config.yaml
horizontal_flip: false
targets: "nearness"
beta1: 0.95
steps: 12300
epochs: 4.0
weight_decay: 0.1
Rows from block 3 of a small model that predicts nearness at each pixel, named by matrix and row number. Rows with one number belong to one channel. Each number is 500 + 40 x the weight over its row's rms, rounded and kept within 0 to 999. All counts start at 0. Numbers have three digits each.
After each channel's rows are labels from the 100 images, of 14976, where the channel reaches its highest value: "strongest on" is what is common among them. Only what is clearly more common there than usual is listed. The data: small renderings of single solids in any pose.
# convs0: first 3x3 conv (model.mid.1.convs.0.weight, 128x128x3x3, each kernel summed), inputs 64-127
# convs1: second 3x3 conv (model.mid.1.convs.1.weight, 128x128x3x3, transposed, each kernel summed), outputs 64-127

convs0.82:468476522517546587459520469451566502363518476546493551579491536505484490479504479493487463517481535517478541517582516459479516540550509482487515521522495522467475525456478485460470573492436436
convs1.82:422454508440521518504471473528535453524503440401508516530485471523491506479506482452515617469455500524526502561533475540444544453545422613462473558499534551432498487511564549455496502541527495
strongest on: jack

convs0.84:552507569486413598463462550504552505500510535552413462515543540493502486479511539488473475446476549459526493481483526581514499425510478584454513494494417559522453501475547442461496528543455498
convs1.84:421484497537486523614372518474550416566558439477542511571471584513546499512454499475510566466545495468482551498445504575528516533436496491518498488477477499450489512552500492439475477437420532
strongest on: jack

convs0.50:479441518480489491529470498533514421536509443500486571511566535518511426513502467459491455505451551458493479562520529555468494465529494563504463511495518523447496504477528486513452525582514540
convs1.50:497507492546524577550536486593552615533530501492485489518477501439417547477535482551456511519484516512453457460586518448471476487493451516487468517537445453471533492506502500580523482524500557
strongest on: cone

convs0.25:518546497488545492508517544543539491549489501500463461598516544518506518466566484523498470500461450469464500514533477485493533516460456524476445524503447536435521532475513479482439540503470482
convs1.25:506467467551535513449528506427466534466487520439429502481534451459490493557518497435466482426520478596540550512539562539544495618480568535460561471489411469488470515513549501484533510484468548
strongest on: torus

convs0.23:423448471476457491535463429598508509437592464467510517485478481527566451466611520576511442463481495483480513469462549459436495521495588484577494591519502490561491418424420527478504545449494547
convs1.23:458489441606540530485451449507476496473484411495497506468518494463487426516504552546511551509511505517515508471537567531505475427486454452468467473517540493552476494500539591390525477440487484
strongest on: torus

convs0.66:458545467461451565514494496515454447509453518503510481424428588526472519553526475502552470472528500494466517480511522532509533498485485517560503419494588508510446499481408558496532567555475523
convs1.66:536505455477485535467463490555489503503527564494499554552563530462538510508421517476487455496460568562542487597523451379483525560475538490459445536536515458483547465480542585515508468477499534
strongest on: jack

convs0.2:482518628472492479501492528479450517531485478488464538500463540536539474463428441517505551485488532512519527521555498497535492435514490561517542456457493534474470476520471496473530499506440505
convs1.2:494525498476466470496513519457470483454552527609536491609468511486578544536559457452474478557531545499478463534538564455477480510528522472487529492464515535545505537463523514518482631481438482
strongest on: jack

convs0.92:491457490454527525540532581487451496533590480435528530507519497483481514523486521521538496530457481507594515487525430481502518514568539580540502419453536480437500541482572501506514494500445468
convs1.92:493465574565525492484484426549528522536521522549470531515510483475499487602546569533512488553449441544458511511515471516505480552476524477530580509565470544473510488442464497527460468538526475
strongest on: torus

convs0.62:484509535375509522506525502533468524501443538536464455469468564503547428494548523459499437506480625519520497489504561475518479476500519515495480566437495515524436517448525498436414515453463558
convs1.62:469530504482456462436468502527436511505514452479475452541474506475456532540501551542500633487464483472529537462491452494451513518462414489504526504550513449428454470573546509453460602394488511
strongest on: torus; tube